Weights of a small self-supervised image encoder: activation reglu, 97500 training examples.
Rows from block 3 of a small self-supervised image encoder, named by matrix and row number. Rows with one number belong to one neuron. Each number is 500 + 50 x the weight over its row's rms, rounded and kept within 0 to 999. All counts start at 0. Numbers have three digits each.
After each neuron's rows are labels from the 100 images, of 14848, where the neuron reaches its largest size: "responds to" is what is common among them. Only what is clearly more common there than usual is listed. The data: seven-segment displays showing three digits. In brackets: how many of the 100, against the usual share in percent.
# gate: MLP gate (model.blocks.3.mlp.gate.weight, 576x192), inputs 96-191
# fc1: MLP up (model.blocks.3.mlp.fc1.weight, 576x192), inputs 96-191
# fc2: MLP down (model.blocks.3.mlp.fc2.weight, 192x576, transposed), outputs 96-191

gate.9:595546459527473604534522571556468581358459400601505555484483483416549426566445474496549494490476522535474479564468416547575444490583444574457427526522464496533458601467485481614501553462548517418500528527522466529521589560492483503535567461539598449540488506451473458546517434500478542532
fc1.9:514507571484470471579406533569429593537570464495441482622435469434543486554437474520463510532522410513475495431638469502501497554531411544493512454548578466557478499532507446572547456502418521532496543535457393492517556537535511441489521471489446460499545666492554496591520520499500507499
fc2.9:541496512489530570534516490456528557419559579478564409501433534452436486465582516460565524495549534499606501574479492509486515485536524469485444628494524432373498476510424464521477357540447455463534512447517516480418556562568510569561581423547498501398507451596607431546515463491471524510
responds to: amber glow (49 vs 16.3); style: white glow (37 vs 17.1); first digit: 5 (33 vs 9.9); first digit: 6 (31 vs 10.4)

gate.78:511503504521544428518595504538489462462461504517514380405467588507549494531444562519475513444505465578478456565440555549445433498406523530533495520537518497464585499513465506486505454564461470524504594522499501406588508527503464463585531566412440492488493496543483445537546448532484506468
fc1.78:491452356485509457447445468482563543460430500555440626468445498505503427418505489588519556534544627521424500619489512470506451483516465443556503503512488503437463531534502509504430500461522481581527508432479568530458485494588518426544460479548488508456460510487423501447579571487558471429
fc2.78:424542433476532594554509480464471476405586593562500458543524433447515530443551497498533535525466485532582495492552452520565513545524490417556523465421524563483419490478566550478554442569583424470463435550534475615517483482547510401484568514623512622588473506476522437441422512539473469505
responds to: dark on pale (62 vs 16.1); the digit 1 (56 vs 27.5); third digit: 1 (27 vs 10.3); first digit: 0 (26 vs 9.3)

gate.502:391465557502464454444502527463501577516479551610525441469493535535459479475550514487556573580440484493368463578502438528470517589450433467612432525511580526517582539534479475444442536523512564631441501444570523459480443493465500490511515490464500484446518523549462485467465521541437458511
fc1.502:415493434464470471559488451398469608447469548504485400539511537529438502437533593558481493577528436541443442540554476480441519482428481496522481564543520426551567504478446498498495569601520507614495507423557533460524493575445517507457559473517495451537420423514576477488508615503394460539
fc2.502:589594482440506478457541596464497487499577512504576524540486560508456487478534409540519554476505513480557477499498487495452523438499479551456500512604388584462497585461438522463509489399440480548524468465534483490467501504505525513525474486492405479516540575471526435464421532541507442474
responds to: amber glow (51 vs 16.3); first digit: 4 (26 vs 9.9)

gate.90:516491512492500484525496498583490524637574440523472552582468479447487430519581403528391510539490487527545463416474490516542617490460376511518511505541448494530515523440442477527435524543386506488530445470469573502558460418466497486457578477460550463495511345498507485470562454525505442562
fc1.90:500545483517476488494445557598491452588551476449431534585481487487488445531612387553482475562484496550536499489472527522501563507549405480510444486491466525529549499421440485499483475553417516496460444444455495470564447428519548443472585470490571476513535355491524442445563406441584461547
fc2.90:493583496519455533532568455501526475468417459505485486355573532532537573386424582470430491554397580440436449535596440470475420591528538459531501467471552471494464482542491517426564508498521517504485475591518504553409514510483449541509417478497479574526457615534503503498450564528446534446
responds to: amber glow (38 vs 16.3); dark on pale (37 vs 16.1)

gate.56:474413501385456499483554507435524486496542472491519431560525573592484441467506494511444556443506600622563494504413597486451512396605536467567485532465456366375383497471439545516464464506477404504495497540424527502525471533528574517540530436483476559551544493568525483486528471469435492447
fc1.56:444575502529507473560487537503456470438480407559513554477407468446489433532501539458530510550570476487461548507561417596492491485458391585436475421438561524500578498553524509488463504478544596502501482424628506522495545444427401420579432552497587497541495465432524512568413464484530418527
fc2.56:487580489560546552468509453564533512559510456355435521522509480484444590583514550479468518473567450473491513450485499460471499433559487397471512564598506391550452428518526608526511491552522454483472538572444444585417435512579549554513481419471487627538492506472507470578493491474553525449
responds to: amber glow (36 vs 16.3)

gate.478:519538499441454496456495459444408461598500494474518477577436465550526499573526513523438493431571427425596560544433489462562453490533441516483490511489426499562556470479466488553387461540440588492461491538555474459543510481575492417578488498385513485536569407530527443386573511563457508577
fc1.478:544437550484504586353488544579504452494505554550519578524507471575499496480439514524470510456418375519551478567462462511468497511475464523480602479449488513499479602457457450604445435512500537460433418529572493415493542450528491474606464495468414508538504504524484560480556514476565550531
fc2.478:532641493419447513518457459465506407500509431527559528461486536478463558451491451531446497566527532483404546514508522472493588573457464513554474493503399465466478458510530445493554510503541478487547465519452493502407591464522545493500504530594471454484467457504484441492503467299521516431
responds to: the digit 4 (100 vs 27.4); second digit: 4 (76 vs 10.6); red glow (37 vs 17); third digit: 4 (30 vs 10)

gate.309:450490508419507603438487478500544458542580531434396463430494536548568502532475552493448511495586413474463498443566500453440475462504513508481457546500466480570498528508501578480559474485551465470454591464445467578532489527490579428531526485580432483543494522534496615457513539428482503466
fc1.309:579524513450559522532459417591576494450446452484472495559464444597474453514517496522469488553472503531385499481563552506551513542498496486502366534497458489486492394568478503434572463534501469570478569437510465462407492589507477495493427506485454557557507550480521498596484585531463581529
fc2.309:498535547446424515489541589477551582483516515439510462502586525444519563485493403481544423506478496525529548453532471511453574523502524538513629492508499512530390567471524563463457516525505503489478349511427537518517511533522567515439426474476505454565493528445502540446534572519545426501
responds to: amber glow (43 vs 16.3)

gate.128:521464516609518507448501496480467581449435510565473506552535379520542469556400471503386569542500517466456482494538473581439508546460435529435540514401469501530606513491611482498485542434493480575480460459500451547501495452495524480492541462470486466500449538417546440576528562504611470557
fc1.128:522492560465508510564511559498487361471423497433521542467476521505561527484474530499582474542361556449559468491427598565427438463504493444553503430518479461437496524485526424498587546528489523557586506414538631412595511484501444478472445578514525500542453461473599450451530386529493455460
fc2.128:380490412510570537470451524494477508440418513512532491553476490523499554487476535591404573503494546512507485559533479536498459536462499585454559551384547572505463568471460440493437525583498540548490466524496474458517515453587527490469536511545524536471440510515528492559427519550538504480
responds to: dark on pale (75 vs 16.1)

gate.506:451350527480443527467505453511553524528458516440626480553487476460405529467532465558486492473522478503565517476522486568473538455501528450505564462608451516527496530492366430539594498519416551445539539469473500444558601503572416611494549569436467463569461532517459456586438635533449471539
fc1.506:514498485520519423534542441487484514506558512512497401586483515560550487587502568540507486562560407430453442579467424536519539508450483528377388534528479463498520496545468518488444551534533491555490413492476483503544481571391443448474488487507441455544588565508528447558461498499538468445
fc2.506:518443481433542487531486585476664501460507470396451546438525528523521531523474392436465532431460574535575553468500476510502499450425519551521621473550571549526400529463521488505398442480479492517521548564509574543452421471567509594484523521517501499525527508531425572460470445524527563528
responds to: amber glow (39 vs 16.3); first digit: 2 (34 vs 9.6)